Rows from block 5 of a small image classifier, named by matrix and row number. Rows with one number within an expert belong to one neuron, the router's apart. Each number is 128 + 32 x the weight over its row's rms, rounded and kept within 0 to 255. All counts start at 0. Numbers have three digits each.
Before each expert's rows are labels from the 100 images, of 14976, where the router gives the expert most weight on average: "colour at peak" is the nearest of a few named colours to the mean colour under the peak. Only what is clearly more common there than usual is listed. The data: views of escape-time and Newton fractals. In brackets: how many of the 100, against the usual share in percent.
# router: router (model.blocks.5.mlp.router.weight, 4x192, trained with AdamW), inputs 0-191
# up: expert up (model.blocks.5.mlp.up, 4x384x192), inputs 0-191
# down: expert down (model.blocks.5.mlp.down, 4x192x384, transposed), outputs 0-191

# expert 1
colour at peak: pink (64 vs 8.1)
router.1:132123094153116128175178170129119137090074107161136076176140167161148102158159130127103129148189112121172132173150137163150119107096122185131123133153110038172166085134171114080089131165080102054148147155078098113092062118177156147174115136107172164123141132145152130078167150082125149116082105143139178151124126171140178051137152102076139133127154120143187078130165079126044067099141130090116108102181162126174102137125134097117122155130103170091122162130094149104094062116122112127127153148144185103145127128133124064132195192158103089106159071112120134140090126132148123104
up.0:132131092093088118164146106071123117116110118107126143085206077154115153079123190143162129111109131139160155149134072149131146167203105151128053101121156093108085145089112089092100105139107116117153151135118123165133102075086121163072211145100140079138064095105113184103091156174157208130116147134091097123140087106081108135171099079111150154090131164097139093130103097105146094042130072137134169161126163137111151117148114143157098087115125087178107152156138203140068137128117127150106165167111127131166128154107134152102104104144093126117088086153091117089167194154108120057
down.0:112107109170121146100150160122177125120114085138126142084153138106095174113150115076104112151165184122119144144144127145166086122172129148115188098103080150167120137124148138160147163170138156158100126091131098132128110130113139093078146140157127105176135059185127120120139234171140079149103089114138103092141211185074160025122136126090098117081112161164163095108153135109204080107144087152089105127151204158116158135173145118075084131150139103096125094120120115105148156088153138104117133089157120138112091113106091147102167199084189051131124177102147090103119156141094131152
up.1:143156187116095153101089129170179160142141143051129112128143149076142140137179144103086131195112092196106156127070090141173132132148164094114102135139144142095104116185127134111175085105080185105143118174151092140150156125136090147185104113134177102138146071089108094088091052163111080105051148132144124126134102095175106123128130122170191114127128125111138161173133117107095137037206143126123123080135170137106123107124183109097152110112117192151161138173106133106107114142183109153179150142129074121097139116190144106124124102105130172134099062145093153156072080100132135166
down.1:132090069154170168130125158143165158119147140127147124141124073124079085110150168110107105137125138083121109127150073138062122125070185146056100076179091128166074175140117115142138132139166126155102167116131107141152064121179127156086126100149132117156153182102135146141079115167107161155139115139078104178204120128151101115133115195142132123087099125114130099137144166179115151165098112160141052101147131118111067139120142171185058119145120077096172107109174141051101073075156122147177067109167097050147136167163092154112143117147096104124153127091117191158120161118114133134
up.2:127123184090131148125119144162116092093139137117112081071043109130115131128070159165064156115192160111119099101149116142168101178107116125110104130118103112131086172130119117089050083160145118111150182127127131149121168169105134152142092130087146130064056138156066157131179158151134106172110103148133130130162118139108148144158137048126162083142109143143084158101099153149080133078221177129090109130148079107145079107069180085161134192071139112129131115127152117162175143136135175137097129091185104132137089138044102180131079171114141113126119132087161112137128179141134115167
down.2:143136082104109132125145196152120125148144131137096107164119157128070067117119123153145086123161143093171084078092116112066129178115116076167081113152159112131096109144131127170091116111186138049155103131172138093131076157182177173147102047104096102135069152101111169092151118159141136173102115123164131153124089179117173186155153123102144152181038096144107157115150122079176127124077127132136104143132140052173060104078142135139135110152151159093139155159119097138105196118170097161140189078104076136130142153123147135137157067130144131121083119163099173096101144127161130153

# expert 3
colour at peak: brown (100 vs 26.3)
router.3:098112132114114137113091103129158082102126116138184186105186124133097097120127122104114157126142084175143087115103087094084111121148160050175070211073097084159085122161106115115146173124147157153131109092052054126169100157196149148184120112191119128094055162151140119123127096115175117121092159104135165087170136143112081148138109192140051094181091149091087121122109124093172153140102098160092105081118109148148154136177129128094182156162130088160135117141092100129117154181137150134150148089091143089157091159168142182110094169101088142154114116122118129129120185167129133142
up.0:122163150057094106128156150059126169131146047198195139128092121121136101122140113187133127128118138148117093075192106139098119170165165148136082133099168107146106143147082151094088130068168146164154144072126185110175135121176083108119159143144128159155133099118046179111144126046165120094166138086122115141169073091103141203132109135178090140085157079100156099115163103083168113175161155135089170130145081167083159114155125082096142147078171108159155151137104162127191121167122131132133089115121135134173140111126117141134128133074145106149143069144174121131128115139087087139
down.0:133094116175163191164105147121170159077111147140126178136142127147132163188114070120081107118156156172134132114102160114161156162086067155144191130121104112119159109145160094093134151139107115099078135178158173114160139145112083091134136110180122118182166123153106149120168135119142162139131117132101112106125117134167113108101129091137135073207144110099189109135095080088094194114207177065197125108120192096149144067158087121127076162130102175122088118120107143135217092133169100141097151143110144146132088158111056147089098147099133116092133079133080141170164106106129182087
up.1:119124170116101061117150164119166108117068108145147182144166116117094109082142134099119088117174106082109117143136154143098156132179119153138110099208092117131176090139144168061201197121170080141120106124140089134116084139148092133162125157099102131087182135150087094118108147144099160152138143215145100144175112091122153095091119155123148106107110142151132120131122159105105124079153115151124114131173116051153116087104172142113149135079123129114136153095164110139108123184184087163130170144113087079214089101072104116150041156058094146148145142115110126040139093105141149168
down.1:184126064137149188132193145138142090108123118092113161151138133145107120171112078116174114118120195126127121132156169193116083133099098056118147115139130094054100180146095169154142091162179097119075094109149125069121117113119088145127100078135121120163148129051111159138057106132188154130084191142109129168140119147175166198111109197174111109054149108112100133125140145124143133112107124077129078171115103161108121113203092130076172068169128131157103120162133127140112121086157120099139158144113188168077147118109135106134192090104128095138116123167173117123107186133141143127
up.2:064178113123184119177120130155144076114089172132156098114140149181145136141135124141137183141088076149161091128120165137074119150097128107120126082145137176094080150138181108141125129096122149089121149119083119093066103137123116065146139149161058164114171112118147121139117147181167146132068198156119082127089102100097104123091091070105143113138118177147198086111117189134109081169117114107173089097167113087209123164128112133107107138105112161138101146170125140142170106136106106159047080065111137151117145141132120071173114124146214118132127156112106168140136112087172051145
down.2:146125107123111107119121149125128153161171110143091092150145168093185104146158150141163120108114099138066181101120073191154126121079076146131097134071131074166081108129136107130083165120069119146138104109113191112131069122055128121127136076149142130129125166177169162124142086167158147082164105154143146100084128119122089102138206141147102092121149127146119140040145208208120144179165166093063042120173124164126117158126088132111112109118082098100108115105148123135123111114129139149151181149167127129105187117114098098105105132126204108221112101103122129088165112121099150115

# expert 0
colour at peak: brown (98 vs 26.3)
router.0:152128062132121106088124078117174195145118133080124094134178086139118110109073093117120113139133145078117069167133128132185181137139146103132181100152148152108090109134112091078101162132079131138157101159157145152119159147126138138121153171164111093197143075136193063128131140170120098141173174118074079142105145130143139082136063120148145124123114041105078131102165191169116072139122145181186156137166092138096114160163082116194134115109105131105123098110202155131086154115139140201116082118126107089112168147136080165140141085098182125095090168075161137115095116154122138152
up.0:121169146085145194109073081104103090133157146081103131132130100084134156153130126179088133123135095128136120119158173114111147143154127151161158123151120113131148170108136141225168162163189110108116115097177150137075158156049133105139120089167221145097132135147119153190155110105110157142130095088078088134105127140091148157085106140102119127100146118114122104115140180100103040146112103209131144146171085152128157095145165095107095127109143134091090121185044091147142121163136149086175125156169130150105131110077109037158057134092176105078111119152136164132144123137120176123
down.0:166102129139183090093127160052090155151118145130101137114153088135115144156146156130125112111115073206162090102098130079206136114137124146167203178075060115120121146139129138126099059150074107163153135100123084173122119155141151137084150095178099068120128143131183163067122087129080092125140105125122176136092131129161130125100193115124170183125124124151172143106118097092171179136159129169084159083118169135165104137099143138136148091111203155188097153141154149133086100186085194115091127109136108139079141082141137105113153116108080120087117123121069143193166142156105108140
up.1:101100115162142118142167157135149123134140131079138123109066117113061097037087121167047196134191122103110155073107136061086129158141151101175147126144099090125093185160166114125108115118145109076121162169111167106085147159104098156164175165111157092123104159080099135190105114155094156179127136176177112127127111073186086139138128116128165152110114125139142119112118107158169122120119145092112127114113094173105060141165145153078157098086130127077094131201115147080146134156144146146103131165096118127161082075185151113138127143098154096164054147128197151100125087113084091134
down.1:151137177148126101092108164121204101120116105146143133133085152134096122173084105092148146111122141130078164122106088116141126086119106107102126198130191136094076069194136136073146149159100183166140135163149083143111156167118182180154119130109131145151116097191126156155125142095181132175097102128071161136170169137169176122126176171172129054121149195132153166078144075180166120110192163149138128073116170107142183106177178081111144130115063151129128129170148161200125142133112145113157172187086127150122128122148158117170139133107109098105101103186147144108138123093097160147
up.2:127127139191163118151110123080071076170101129136105187097111176071103142123110156145120115103177175166092111150144126129164151070120133106062101133105126126200178097048128189090114129100134169101116176111152076120171143131113129085116143162167160139107133159096124152120155200074124092127094115136147120158107101101115092098108098189201128115126163162119152138090119113107195185106133089138140105075131194163071064128100084103145097091110133135145117114149109131110167147128077154105079129090120133136081103104129176186162177155087145115169111097130110195128148078159123137143
down.2:111120108136114102099133127180103102126184102091123125109153041080134067150114109163104144138120163183116174141108135177098097113129164120171120179152090141127172118103134098110121145088090061143197137085154137117084161058123154153090096107126075130105136102128111100190105096110096191153142112124052152107089148069091118122137193111120084166111093063168153141103092115129107096114164113055132089150128105138121089173140116178089117136071130128150155168169079114179130115126131183104194173146149102107083138105072115153121159138075147144142107159156095083157134179154138104104

# expert 2
colour at peak: black (77 vs 26.1)
router.2:141128109102147059154100116160064140094137147162095123090069167137134134123088106150133127149162139129162093099132155112167126127166165078158171070120098108076155184153199131111095114094148175154156113126123185114122144087182125123116110157156120160101181130115097135118114129173181098104126100130123108132092121070158135092106102193075130182183120083102158121066159128112197122147125092176092077164088092089133184091123172133155081150093094121055105106079094154157094106131090099093142096153143145154118146163126118137157107150150143225122160124111161136136167136139165169203
up.0:142110111101110141166131127084134131131134099126145112163096125140097138135134179121188089107135125122097128128087068142125119088095166093065108166131124105193149151097109097110159098130106074159148124165127127062179061095110098078117117118141120119121160106131072165091131122120127162146076082111158120128137092152152162127076170181103110124085120079082130082133163098151083117115139113180107168051129133132198198147131125130085195093121128152091125107107143165105175163164097065162092112104196128109121137090113100077179170128089134158093168095170110113100175156178074069193
down.0:121126133167108129160147106045166175155105183125097120106132068112115139139179126146184060146087138149087160153138097139107137101175157114140143134106113136084097164101127106150102139134163123089152105093144096128196225116134125160115135133170132131158188144131094086116125090176157121165132142072123094156144112077093114104134172143149147144109106095042132119138157139122093147149109141125139151080071099141140117143127129074166139147121090163172144164158102121120134135160088130132128074113196147117110167064124122191150135100167181092021128056168167111138162123170081192117
up.1:073064181048140117070209127091080135162128171129180193132109097156092128153107095175113103131136171157058126125180091134164074075066121149145075146132162150098155109116136130157118119142129102127130113095152164146093114108104166142130140110115153112116080125100130147185108089135108145158084169136135134092171090111130087116118110106197115106105114146183152142136106108103146141133092197160142096136090170141143149100063142111071162148097127107182137094121140151167129157135151166136088061140127137166166157167073120104132068162155107118125070142172156137089107128209179111137
down.1:112108098131140138168113132127134112088163131179188143185147176063150171123166171097115184113122089161146179117140111135150170146126120155169052143102101118032144141156127120095098107118108144202178120091125106149154092141125082113129086104148133087078087117120099093109126116120110120105182115149120138136157156146067166093136112151089159132098181182143058120084127132108119073099135109130158192074161124101129119155131122162104085065127160119123144123121127159158090106191147130053139168167216148082134143136136126113098116174106195176150098107115143091212135138150138111125
up.2:169130194117056116109092178130142136080141068093183128112129148108141137183111171094138081108077175155179139127132116139098106142052116121101134170141090053099142135131101160061118127154124130135130158110158105120138124122129063134103145139133079176091072209113154141127072155170121133139143131087165092178104164151165128124196127110177104117093180148141137129165116121145112185107167125094120145106102127076143053122119092113181125102125169084055105156076179085091094128116147132064122113109135125149177121173129078125153105162106092143166112102103146112126169091129082148084
down.2:125144099111110174087124066162138080126084118173181114104143165162139124117102117114107149116118118105119127086116091131208071159134128129190107136046149108157075106072103112093121164099109144093164142145127100134132158157138167117175125116144082071091083135119131148183124091138162120140160171183107105121111083090167153144135139155175168146210107078093117162113156117154119149161105206106124108123135159070052080153104110122164117125124096096072176129084124108138187159131140164142174137141155175086139123120093164116100121051170168120146170118103099134186152089089146096082